Rows from block 2 of a small spectrogram enhancement model, named by matrix and row number. Rows with one number belong to one channel. Each number is 128 + 32 x the weight over its row's rms, rounded and kept within 0 to 255. All counts start at 0. Numbers have three digits each.
Before each channel's rows are labels from the 100 clips, of 14976, where the channel reaches its highest value: "top examples" is what is common among them; "peak in band" is the frequency band that holds the peak. Only what is clearly more common there than usual is listed. The data: synthesised sound scenes: up to three everyday sounds over a background.
# convs0: first 3x3 conv (model.mid.0.convs.0.weight, 256x256x3x3, each kernel summed), inputs 0-127
# convs1: second 3x3 conv (model.mid.0.convs.1.weight, 256x256x3x3, transposed, each kernel summed), outputs 0-127

top examples: crickets
peak in band: 4000 to 8000 Hz
convs0.51:161109164205105135125136185142092149164130157209160115076134171188094158178172121145084131161147124121156083105107133132114106119111127108070138128140160107172136159128157122126123106113152087129132122144063106154123094199150137146138116124175138130126128207135123137152117139153185155148096110126171076155132089087218108110152180132110169115204160090129152111115132070140125119114168
convs1.51:076176120138194125148165087146160136112217140062093077169172088147124098128132179147239118122159117116161123145139133116126158134175124162168114119127128129176148133154070128146144137205071073131097145114137127156097169131140119138183153134056101089127091104092102146142130138134132128097131133085083139089089075128131142144139124118117107098069129094180168068177080145115140141132194

top examples: crickets
peak in band: 4000 to 8000 Hz; 500 to 1000 Hz
convs0.136:174176127134118156195104134130060135152076162111083173115148179164078121169151163100108124112157146118155139146140144107151165088117161088128113157142107099095194140139106137058150103095158125128141172124126150121177130141110233146141148091131167054109195095152128095094125110115169088161195127119125134155192153126157103095137159079120128157135069154128125133109108141112143109110098
convs1.136:102089113085054130088123160114155133115128118128163117138119131104147128100152093102180171091097117123125141120169149118104080119176127115132121111138052169128107166126062105152092122139064128171067116104105108117106087117109059166078097115109075125105079155138143108133104145109112122128089085102221110105111133088142146162106071153165157079121126177125151139145170113120151098113137

top examples: chatter
peak in band: 500 to 1000 Hz
convs0.86:146153139183143156127161154080187173170104112124094104160055130103158076137132111098164140187132112136144192083156107130138164147149142139178086131208115101132113192103096184091081124130140121128148109178115136188152072137158129078135152108102157122123150131115087078154171114092153160147099110104090132114152114137168152115171151067153114101159091130108111117145164099109151114128170
convs1.86:085130102107148101177122105143097155143192161118114173128179126081106123135088109206100077077105119120106099104122086168124094156122111125111198061126083137143113107111086079114067087182168144101123173117102126098145152163071168141123120133182060144089101121221110122083094191125139120097116133125150132092166195126073163127102150093131156184129162113156110147157134152104088134158086

top examples: mains hum; engine
peak in band: 250 to 500 Hz
convs0.93:107126169094134125114068122105121122118079141122058113172139092156122186082157153108122165132067096096101108142150055105153117151121131115141167189092107117117088148167144120058122174119109119118080101135130055102146147121118071135112198079086106133205162172134039110114083181162111122133129101131103105117151090118102098175111159047093130099153130107130123117097082116156085099115133
convs1.93:204106111146143123052102077124173058115159072153174161108086145068160123111133124119122108096174131142177142092144126141086128105132121157129074140154120168120120139123187121119158120068150099114170163094161182085157153115186144141104072180096124108137098120095156122146118117106123106133136137084092101169087142096134156119137162235195161084149126169099172085071152176121139173139121

top examples: mains hum
peak in band: 250 to 500 Hz
convs0.167:086172091140103212122090131166124173131131125152138110147166129117084112077128168143104178137195172127161141136153168123126167138152073152130146133119164163222141131146161090141123116108170135110105159157084111086157139132104106172146133137093138190163089146121152113180167159121104127102120112129150065155100083114132149144136143190103042100079207097083173190094110119137103108118149
convs1.167:128112108106140154133095142133127043164117130085123160088087090167136087105131123061131082076009133165126049083174117171118090152109135138134167121096160086116151116158088129126097128136112121155168106174150118168130082113079178117044153086089143119116138105154122132136111133133123121113083149205105156053107155143128173153103146127146210123167109136074177115127130145132143160162093

top examples: mains hum
peak in band: 500 to 1000 Hz
convs0.109:166116130128171161112143166093134108096135183148209105180096132174179101178152103170113135137131172127060122117144197167165153109153154054122172181100143120137144107121129081165103148095149092093116150073111113111147163132142086133151132148078141117094144130094099144160154144130134121146171116145086095066111086160182125096153187146125059107125137116111098162120076124162152086127171
convs1.109:164129155128082090104158168137136096159097085120129142123104162133065133091118178102105145111128084151129119147140147135142130133063135125128168179138158132102054116089143153070120089110159114156146134163192110150134120084107213172107188148124059138121096161145099150164093197160127114075104166115102165136111172045104150188102084077169162172182091150109129070147137059139149189137053

top examples: thunder
peak in band: 0 to 250 Hz
convs0.118:126085093129109163171159119076151109136107131087121133141107157122185120135114201108055125073169136141136217105141136098168123153108125094129118118122049160130172082101084189152158079094188160094145132155093104183144133139144153072106096180144125083119139191136117124078144117097069120137181096177091128184108137134108106104142128112152192169108151091084128177099120151083110101105103
convs1.118:113175151151160210123157087108106138135166155128078118102143105116121132133145041175197145120078154121135144114170098137136071166126129139139128110133210122147116175120130089139129153118111075118140078082121120164144142136067135155107117157133143115122149128092176115138108114134141152120082151049110140128133100134094137132089116148161122085129074162121151128172067116179092209143155

top examples: crickets
peak in band: 2000 to 4000 Hz
convs0.64:113132180122128079076141162138130084180086150130137143107097134114095176176147147107120086166093117082120152072173077124094097143125161137176113096181116126127110100099101113178146156135140137158113089147073118123095136125169103158094141120030152111130115150123112073117108094141094130114149168128135098133146195131178113169134077145092159142200124166182140180092106160151106213134161
convs1.64:137118133134181144186136126121169117119081111097165086150165085119121112147172113103145130165132155144176124106121103127153132104131085189145121159079104139120159132106143110138099154224118114131119052061086048104143099139107121085179100129154078119177140122064138146086087171124173172140130136082088108162104059084165086130177159106114108110131147135162109140165148110124143078195104

top examples: background: none
peak in band: 1000 to 2000 Hz
convs0.227:123122109167079109099140222173101131145070196180127191135111146199139191102116104119134105110156150109095128131102130125145065048113127104139168154176139050132086124104104069148122131093071116130140101085104123164210091077141141163108105103130163083143116141204123074089159128111112142105089150085189127167163137119120083127130154148114104154157154112080169153138164161176125146139088
convs1.227:148161115102210139181118113107130094109135117145116098104133099098115111092136127140119113091149141176153127097116103137102122146148132164093084150116063124089145149170175162153124132149184130155143147141138139081086115169134153136177147101131134089108194086100120104172169151134176131116152114164126142059121121088194116153168204083090154085111096087113152130113133143115100130116130

top examples: thin (high-pass)
peak in band: 1000 to 2000 Hz
convs0.62:123168103138121134159117107098166124151095098138158088117154095048126140108140057168115126128077151138142180087144152139140171149069157105078133204125142132106072116132095131141133148169171130153121097123122073209158128108156127185155147131128116145136152157114103172131133200122111149145062117078128148192172086091116117128189133088158140169170157144133139134134154001149111119101147
convs1.62:138063140089102117093151137147140149089115148134131201085153107145163094147096210130166118187079147099123063126136132144155168093146093103119137079070196146150143081127106091178119129118115110142195113127137131122115140092127087090165072173077182120158118152160122119132177125079196096144210161184128151094106119192140136109128140112137110148146135120166097077052126161107137119123127

top examples: background: none
peak in band: 0 to 250 Hz
convs0.85:104123132053140103089095148175109063158134060143126134096165115146132116070179151158068177060185165128152122094112155080177162171118123087134142047092111096173114122132132122135195029060162125078112118122085192109116125136135148141137079127182089139092103103135142141057145137154101111150149106134139113169118126162086133120199143070090162088085124160135164075176094141143168131149145
convs1.85:157042108147160142147139129118096144115105071102043178103147082139139047169108190155082123163081077114125165114138104136149143143128147090072140123079123116111174115119095074146097091143120092113121158179121128153119124140150065121060126099109147127100122105099137105109105121178152110150122121169116095087158132127133180107131151156150109107082148132121130126073183127158186127113079

top examples: chatter
peak in band: 500 to 1000 Hz
convs0.16:110107033153110147127150106110083110108123188073096112103139123165142047136115132116080132151103115123181160087134156140083107129141139091127106093181112100065165115092090127116158162239116168115119132124170140142203116126152147098105176145108174121107116190143118117084081109172162125105081165161147066138170187164139137074133168080114079141164106134112116136107137145090082114148100
convs1.16:149180123093126034067100143159182150136096106147145119133115123115069140190117135118112172136118173129183196107142179103131140090168144112131122119127142109164110133148080168143094124088081140175123152088091108057089120120142134111132103116187177106112103111124136099150208131091099163192154095118102149096075167116108134169102108141126101116116106086092149121126141128095153086101141

top examples: helicopter
peak in band: 250 to 500 Hz
convs0.220:083111092100089065144048133103113174121131117157112063081026075168125126152156099152148177127124119145144100128115132092158145130171161145163102134101120120096149112107175125088120128096190148156145181147113147130105108193154192097186105172158072142103144063084135148135142136155139104156160108029104077117128137087093125092164166128086134128211170097149103090153133131088169120131111
convs1.220:095204164116113160129167151148151081113150172092129132142196200076118087147123132177126105115130105145121154075123143117121160150147066117113121107170084126151159150134085141120096136122134119126151134071155090134114128156095067133141162074119157070137086143125101171120100153123085135080108142173140159086091104144130135146128116123190095085150118107093124118145131081110041110116174

top examples: wind
peak in band: 500 to 1000 Hz
convs0.230:150160088142095121123095101097126111093122074099143103181133146126090103123174118134150136119117115122139155113163104119109102133118135071110189116232083027175084156091186095102098119152132097122172086109170077164122123139067130118130116102125097166132157136120125099204111146111139118161116073123091102215120122141144157169129132193089148098078137045147097128128122112161142119069148
convs1.230:087068124149135140124111121103176126142167130128100197131109119127094105100084115142231143138144147137141156187066116130113078138178136122114167115051153161132111112097108154152124138149145255109096124118132127081146114144132165167100138120152144151123107162154163075099140115195120174085137127149097098110192134152111112047103092114132132096124109211140120135142165126085115122154122

top examples: thin (high-pass)
peak in band: 250 to 500 Hz
convs0.212:120128158112154159134092103092165136122175093129177149106174080138111119109169128118161062174091134171140111124094148110127148141097174046118155182129185159091182134191139168126128109148110106119195163164164145125163151090093109089133125147093127091223149158109192128138135139160106101162114124222106136195093135117170136174174158144120101109069175125172095168140140063142127149145151
convs1.212:109125119106075044108113173138163131132101059162118189105120123099090191093142116064092149157180115079152122174123184091077126136153073144122099141070109049109153118091119142156072166120116155150106139102111111131134103131113122112104110122171118147137077125125123118089123093088143146099125122091076097086183179137069107076102096133145167126155102137128153126143105145105102145060074

top examples: typing
peak in band: 250 to 500 Hz; 500 to 1000 Hz
convs0.27:188108161090179116157109138165179110130170104086127142131159082082149150105120097119112139113148146124111107095150188085129159100164107125149132059140119042078147055130125120089155090129059124151097153157054107140117127152143107086087144136156057137036174078122153181169130159151148132121167127110165171111131151106103166078131102128181100106139108141146199068172110185113154139097103
convs1.27:080065095133116059006117145138195159117125096143071159084151090148124148121145133100138150163150146154112095192112125143128125110112165130065140133100167111135119176087141116115133091116114148089098134117059161101109164104112168137128091156059189105131105129089127076147146123147108085123117132151096105109127087130167116096148173124135157145088088158120115165125170193150155146124055

top examples: church bell
peak in band: 1000 to 2000 Hz
convs0.191:164116119138157152141132215151091125130126145166158099117174089155140125142157140193109122126132094125121110169144136148138166117129174115118102169089100115102073170106065155105135101154124064074107166123168099081141129193109119170152116114117081146146126183138166171138144120193043099117121122164167149098155130118175153183075166146092083132156061144086161094123131145148149170155208
convs1.191:115096151129117154095132181162109147152120162153154097164093131176134128118134172099124186134173122161101130170138132145067096137160089127096169137159150161162102113106129067183157147088045167169151174127124136122123164054129092110059113097118141083137137094095132091089077168118124158155154168111128033082145146142140135156170100031129124104112170103151110180162143119132129093136101

top examples: background: none; mains hum
peak in band: 500 to 1000 Hz
convs0.207:101115146067122150148126149140123128206122131090090076147143136120084119110139169111156138116165123138116082160115118090113127129123112176107137091131182109139155097172124120120188138082080129106153089111136173075081139137093156182097147164107179118153141149132171154100154119119172099087172138153019074088084138191129125139145161121110185125070092078130129093029103130110133118172142
convs1.207:154049113180121085119113109192163157162141122125135139120107161101153127173102171106052092153089117118121118127120151160095120137061137119144186091107155107130107148150172148076116081136093095154097106117160094121199097124096086087106165080135052149137124105057146141146086146093107105169139113139187152171174158099092082080156145107116079168140174117137174164095152120178143141086109

top examples: wind
peak in band: 1000 to 2000 Hz
convs0.198:127180087142136116142099173126140088144141114157062063128139158141126175073166120114151119133146100140151116103097165151112129161114121117129187096111108056166132148101103149090084179137169061130158115141160165095055196118152123138084137143134142155165120153145249138162059099104087149182128079117085080106098096103135156164149169169129089168090161121135080116080133113123114118134122
convs1.198:144108115109082130078137137145085150091239106191141104112079113129038056114138073125161107140150149125112170176097154168109168168114107116086149157063143104106136128128135116135171142141118192064108146084108112108144100155135161151153148177163120133134115132157137133103131138184148138080078138110104086139131128142142152154102105178146198117084108173148159140100109101158203152125135

top examples: helicopter
peak in band: 500 to 1000 Hz
convs0.105:120124116156103134085106149143138174106143123188137118119170159167127053148126131128103107149102128121136165144146124093114141148186072139117121082152060146150121134114115091100145149114138086089115090142019143164089169138135238142098102135152127145122166091116114072097076083207128157148071169168130096130166187160122111096154162000156158166131131121091096130110158157134150108132106
convs1.105:131115178126139183110127102086134154185169140125133069094067077125134159127160092032183151066190122097125073151158122180069139130166105158108142144158181115150152183199056136164096159133043129147122116155117166126097143129081087161126128110084147167102087182133055140102121133091081187140167099122157170070133098062127109123140120129116177113105116107161108165106152152118182080139167

top examples: chatter
peak in band: 1000 to 2000 Hz
convs0.50:169060154140128151133141160138098070166185077144145093117107169184096139162120144143093115143158147101175140137087151129134153113132161108152130109132144168138055128107160088143118113155105106174117127141133151163103089146082122133100148186155126132106221149114148163076181130121132128107174123155126111075135090169135098076174172102171165153133110170131143104108125192212123089155088
convs1.50:079231146124190090089149124130161084135118173151124155071109144127169133182150158142144164152100136142120078144173171089159163131076083131122097138137225110181145108140136114067142148136126174075093148116154117139140135121099121103170035142140140101156066147078192111106137129113158125089127149078134124161067123138121189145067088160110116134143114106191109111173141105079098133107151

top examples: clipping; text has "clipped"; stream
peak in band: 1000 to 2000 Hz
convs0.5:214149105100175086088136135177110090162085158158084139066149122135143193167091104160094118109143106159146085151101176133101160088128147168087092109126123136078130074153100147123120108142145145164089165169114092076172114181117135081107025125124107106104159144090083105110069127090163126102184149108175109115121124067135167090118218166151129102140125102097144101153120178154110135167133
convs1.5:097107113146090103156099147124134172099123138142146123166105113152086149124145086095188124134109111113157136136088108125177137132172145095148139131125138120133122131062171130124202112109105130169145182105141146108129132104111117109170166094157161143089105109146132136097180104122141166153099102174126134147131155097141105141134086103079100156107110131077063104168185172097147136110119

top examples: thin (high-pass); wind; stream
peak in band: 1000 to 2000 Hz
convs0.25:082129175095163120126128121128167154109134123138123165143129099130170129144092134201113154133126113100155133145169074151122158109194161173113135110099126156139121109178136094105162130086171112088134117151178145128106191173092168132123067112084156067146143137104149064126133142145207078159156074143106076076052121108116135148143041170118150145100201103154136073142112135142126212103063
convs1.25:151087070133112163173113164198109144128096141109169103131142148132106155148135101071111085137150142105145087147120165110116116174161086134082100148151119148102114148113084158122106121121121159164095132079085104131128115132180121109105172142213129166119152091142081127118121109120037128084107132136115155121182144140176150127133159142124113076144123125160106116098145072108144044211088

top examples: helicopter; thunder
peak in band: 250 to 500 Hz
convs0.110:147142172107131114122111121114140144121143054058140118097158102078112170099109148184116171081087140113087079167185104144126108156129095106141113140109169149156139061128081170087142107117152154139035126119127167083203103105148180112167111107122118134109137116126197155131115128141124062146117084129136135174139130125092183152116137132151176121155147197130154145121108176140185073161131
convs1.110:093146116111111185092113074183184179140153149131093144116071135151159131119158083058087159133151111144113111137116101128140147131103131166143185111169190143109153129149122099118112142092113068112153108152086142165123137147135112087093143121152088155109066149164154107095162166133106134097095111091111116108118105180142153014139096095102117124087097080101154113091052101129167117074129

top examples: mains hum
peak in band: 500 to 1000 Hz
convs0.120:110069143094078126135145128163115129097144130139129123123130089092125139093100142077119177111121124175072083196186076061141134085113103102126204149121095135112117094106185114117141106132133144099113146156119130142117146175111115105123158178162107103101089104118190167160158090119192086143161116163129109142125160089150147110112111163155123128140122130129169101150078178093131172146117
convs1.120:190119165068173087090112109122105117130126085174126147076148173129129098111101157101095095166130106107151094073162112185153164149131138142102147138155167079130105122160072126126100090085110139113130175102102127097207109105118070157069111089077103152139119138128109121123088137151087103102096122066106122133097157169158156086090029105110128106136093192098101128145150119196123104126093

top examples: mains hum
peak in band: 0 to 250 Hz
convs0.159:182108091147152028142132175108162134062141178190161109125148097133114116129105101151126178173116133193163168132099110105130125141122234133086169112076081132181105141138140099169124172113090158136111142128075075155188131078105084147151139114147127102138139122149095125191086141123172088109092142088102156255142109160124100182126154107163099125146163128137043171148155114142108127118113
convs1.159:124081174129100168072173123170181059159094120107104133115119152126170136132096151106128138114105073080075128157102173147126164096132108142163029156179203097102097199095124174117090169118111109054181106138148117141107132147137157110109106147097156132184079137155121159140131134116150177171140118145145096084121130086168131053130109152071187127141122049147186129131145137143158081104115

top examples: chatter
peak in band: 250 to 500 Hz
convs0.197:135069114110113137161091143113132102138167136183131091104116134090103154127145151097147121089140155134164133153108190177134055129180138104100005149119135116087098165171151156123142114152093054145166125162067163080140053161107190149136133178111124092112154143129138157127112135111167125172166132171104172129151115216077104127140144114163148090140056174107150137164110067129112125127117
convs1.197:115233172147096129099164099116131132142114139097150112147128132090118093143142111160054095133120171120069159125101117105139122156115185122125094101154118080187135114129122160149135152090133122107144130182189168120156143048104069146103132104113138119109120181124089134118102158116142108035076133107161082123095127073124115076184103061080071130129153148076094138152150117130148118076182

top examples: helicopter; muffled (low-pass)
peak in band: 2000 to 4000 Hz
convs0.225:145128146161057145161135160143116126169231142078189120139145083162098180153089117145109056121144112095160116159151158091121108097120139135152127078103100096148181131107188133112165111129162112104134144116173125167161143147135126080126146136080146151136110153159159121122194142072094145138124145132137131175118219154122107142144163196093115160134128113114122214145128129141099097091181
convs1.225:080151111118134159065106170131135094180115102127168204077102107061167078118137132114133105130150147111162115122201111166083126085146107090138112122141120147059150156158079106135141123080118114144120123164146192072114092146133115181115098141111115144170104149089145116164106086150150087061144221078120108098140117108125088155086108118232174140163135112125109066148125120054136151139120

top examples: thin (high-pass)
peak in band: 1000 to 2000 Hz
convs0.158:095077116131159088142100097082109094110139106080177112101134130135090121139143103110132117073149160144165073188163126138123139114107142155151131103117127170145105105143122121136070168159100095092139092109134205144192150115126158127100144140071073070108195126132098111100130097144148175108109126141182168128136084094065135152181083154103074136178139136159188161137149187109161080085103
convs1.158:179147110154135121109164156148127116083153129185090170066112177100123114143121203198106121097144126121119186172119126121178127139156138129105124123099132100050149060124164132174164133156124124087120098211140122139035132146093126164161142183157150090106123103117148133133054123124173098160117164127104113177155114112154153143117185167156190138136134120147113137132128071122098111164167

top examples: chatter
peak in band: 500 to 1000 Hz
convs0.240:114066092163070113151183110154178155158110165104135083137162113126167153174092167155074126112152123120094132107097124133162129093099113113035111120171072146136161131068090119146147142161115162130094122125164120187143141115134083133090126101161137150132113105131037128099122181156143096091076121140068100103149094123103083114120126102099121178153123102071066125176123154119127121100096
convs1.240:113254129078255158066126126064104086130135164104076146162084148114119120076083136116099137112102155132131130140139134111074174152174139069150139103153092151177081127078147157144124139160128100121096179133184083114109119108139118110111126080114087102143090092116136145135161099075109153122171138151154202189081179113146100120115137084159114108171136109089142135150178148069109146155179

top examples: helicopter
peak in band: 2000 to 4000 Hz
convs0.140:130152075107069136104103133117102231086121159133163112107169161117121137067093131141145179138145084134102177148133170130148039116161104136119087121085156151119130117122142177081153123138191137164111114112122117143162193154092154130083146124192097138130036081114119120094091123099170110144150132105169103115114154136096150082102133109071143123134117039136067122100114119073179115167072
convs1.140:079066162177142100140129105137129146169119117128119134136078176117131108128190116042076142124142132157138084133130194154111172103151136119123149168198111121141149162114149088138085126095075069078221132133130146126083073177084112157107114065079130108125167148134147170158134112142142146111081121185135111091114107190120112120170127087158121082052134125160191089086144096089150155073146

top examples: church bell
peak in band: 1000 to 2000 Hz
convs0.56:150147155058150142115109100116157102172129169086123121128137056121060059051107161092125106135132100081123107195139155052109125120149097154109124141074109152105154155079135095114132141120160095136115111123129098193129113152108129078177144176183140090142083095116150098097082094112121118153095128055138161137117131025105143164132132132152142061091078100076195079196118158122122086099123
convs1.56:064098132149082146130131116123087192161135137141127091137159204188119158184128152133083133070133129155145133181079141109057107129100110100105179088158122068162141117102163120130158129151104142149148184119086165105090153144112167157092126129100132212074149160103116112121149160139077106124154130181110118140154108177120169157134070106174127167138170145116112150131155163115123130115111

top examples: chatter
peak in band: 500 to 1000 Hz
convs0.114:091106125102153085096138083113131094110127124135152129141096133090113171171118199098089155120196136092105121120070136195145122141111060116156130190172114112099209094109110076112123151090137117135078158154143111081092177086147123073129129122091178109070137075172088152051144080117151162140130097140133160068109144140090134097135148115079132088171140158137137160166122160168157072082140
convs1.114:144182160139093123113116100117117126101124133198123152083093088100075162122091087133115125033145169121168132135117078101156116118134124077144158087148082134195142119126095179159212121124144162107094079130098156104113086164118135137122162143163085151115100126113113122129127151139126148118090190140099146181115125102156119119123124111188150139158098120079091124123139104000130137128136

top examples: crickets
peak in band: 4000 to 8000 Hz
convs0.123:110142096166096090117097174128137141180093127131108101077180130152128146156180147126090073064116092114156139073194109129132183129085149132082098115074109098147134145156085127209038125074129164123126088152140134154056197173100094118112132132089146139148158133158119102079155119084198145131139086152163122106085142125099149150173156104126070097145126110191077176127121102130123078125181
convs1.123:079131157180128122143140134145098095067173079125128117106086142095111141166123166092149202123120177147147152169069129179131110143131152101142136121137117106148170117066153135093140132167136136145098077130110115104134052145168172175157134137130073153059105148103110103106199125163117151134139121124132127133201101074155171101075115180158147139120121132072159102199130099092119136118076

top examples: helicopter; wind
peak in band: 500 to 1000 Hz
convs0.9:055108134104132168159121124086144127128135125097081110145124106155122124168183144111128150126136160147130159118137111135114051125101099100141085145130175111117114124157132172101220129099152086109085117163137128150069163114116162126088094145149170112127155115116107105083191141188093105121084155127119109143155110007165179164104138169115167090076127104102150085155128148095235117114127
convs1.9:084100182119134182110096078126143106092126115142143132093137074077075135068122119139094055157138061155100083164112169098106189119116078151088179067128146145098080094120146123128095141108099146101113166072073160135154106118187130141147146127185150143127135150058092140129143140093120067170161113168174080090139127207102129108092177120150113101089061184140105117132100071088077115152089

top examples: chatter
peak in band: 500 to 1000 Hz
convs0.43:111110134145146151174157111125097123155128105116152098170092141173070166136152108102164133175121131163159099106081104137118142118155163103125138076188143140139156105057142112127138103135164150089056080111053118125052136134159093157104098202127139130103109081138120153116134096065127172191091187117106078060130154142134124080169072131098114140125116138152144137073140089133150131111188
convs1.43:177122108095160149085133118123172122129139182099114177094178099114161089162182169145077150155097130095094147097228144118110101118099132105126100159115227123128133126167112130086176090153148131127099091163110129184128130090102151132160070107125122080127115114172147087088156111114083118083182096134188134119090116141113104144102187172141125129193124126114150162119114174143129127152092

top examples: mains hum
peak in band: 500 to 1000 Hz
convs0.15:193109123134113055095121085156125099148129150146083044117080085115123199136148088130136093117141055129110165084194142127149115062125121165055155118129117139123111120121098162179179112118136155119077084125177094108048028155122090167129116107095084117161118140083106124113121170120113091063085121065134123151103092145172105112123090087151094094157147134157116100113082124136168099143173
convs1.15:156151146173213119138113142138120106162167150075201180149110186118174099135175181112191134153156178140143157104106132130140126188141160075129121127199187107091134118175180080120120136132117122138175168137118118142235166096096143156141111078113147132133112114179176124109151109135144159179179093124133194147150181118079119165130129163139163151132134129166102090155144176127098142173187

top examples: mains hum
peak in band: 500 to 1000 Hz
convs0.255:122124131183125140109163086087091159180073159117133162110113118085145124145167138122140123153162153163096102111100178086115121174131096103128115102142170191088154152134135167156173085100104080139140113154154081136122121170088090152101108118163141070101145143125077125129078082074124152136122126153096179129120143097125111135121093078163166082098123133173157122126152094111097145156115
convs1.255:123100096110161115177070084126144205102173049174165136159117166141171176133092088113126119160077151125107142118205117169142094139145144152143111166217118076132123129166129046114159133087098093176134143065152127136096136149118101156128144081100113133123141136128113129110149150137145128132167138129113112092170116214104096000136179102131146184123139141072173098159075177175125110072116

top examples: spray hiss
peak in band: 2000 to 4000 Hz
convs0.108:167119141132136120189137117134175156145153130136090039146168070157096058147124084176164156150118060113082169120088146135162170171113104137124119116111102172123071128134065154145099179157072125134141129083134175088128138123187136102080090120132085139145124088112117193179080078155156172125159186088139153120163138158145149064174050123185098158190124130097150155151126175162154143096152
convs1.108:129134150127128143164159124113133189120117119147131171121206124082108114109127143145123056138148122134171131075161168141097124148146175134111104167097127077094170075136133052126098085086154131114165157115132071126109100125086162153142142135142175116122158157165136105125232165137149092118151169173093150121152140105111133094153137124149119123126150114144153100083118057113065123128131

top examples: clipping; text has "clipped"
peak in band: 250 to 500 Hz
convs0.139:096146149079156145079073169140134136166139090103104109123141126132096164147162106109156175129127125108121128143172181169155179166132162138109109142145173134158080211115164147083142161196114153147144108112135122152089143100145124157100108160181103151159093144124198137158091129101112143185147088131121139175118148076131102159125136122095104139149128108133069185053131125129203104152096
convs1.139:141125111119129125197155137088105121186137096116127118117175119177080051143155113168108128122106123176156090164159179110112150124109113103085155121116161159090109073166138141146105080048109142086066154167121163102164135139140120139103132086126104121145113127126166109142104128190144127077100186106110126085131103193122112123077132137158128096061051212112137081163154087085138129118080

top examples: background: none
peak in band: 500 to 1000 Hz
convs0.111:184099157129141146156063167119106069144127119100163108121172140165117117107167119112160112163118097092152054116134083100139074121143107157104118082093117119100153111135162156110165054136147147122139111130079152176086149124128131104125110119108139106144166089147131129072152131155157173179152103104144150111082131094162174127141151085162115118061120063110117129130152158060075063169126
convs1.111:141082097130108136126140129192140126152136118113149158143085151111153110151123134059130154119120190182107070140134138160136121067128133173078124135118143115116152176133122180175137161114080151084140172149084150107126115145122126151099098147141131207069128141124118124152180117126115107137165118120117113102113119107117065073169151123102179185124124099107102132166104140175115155109112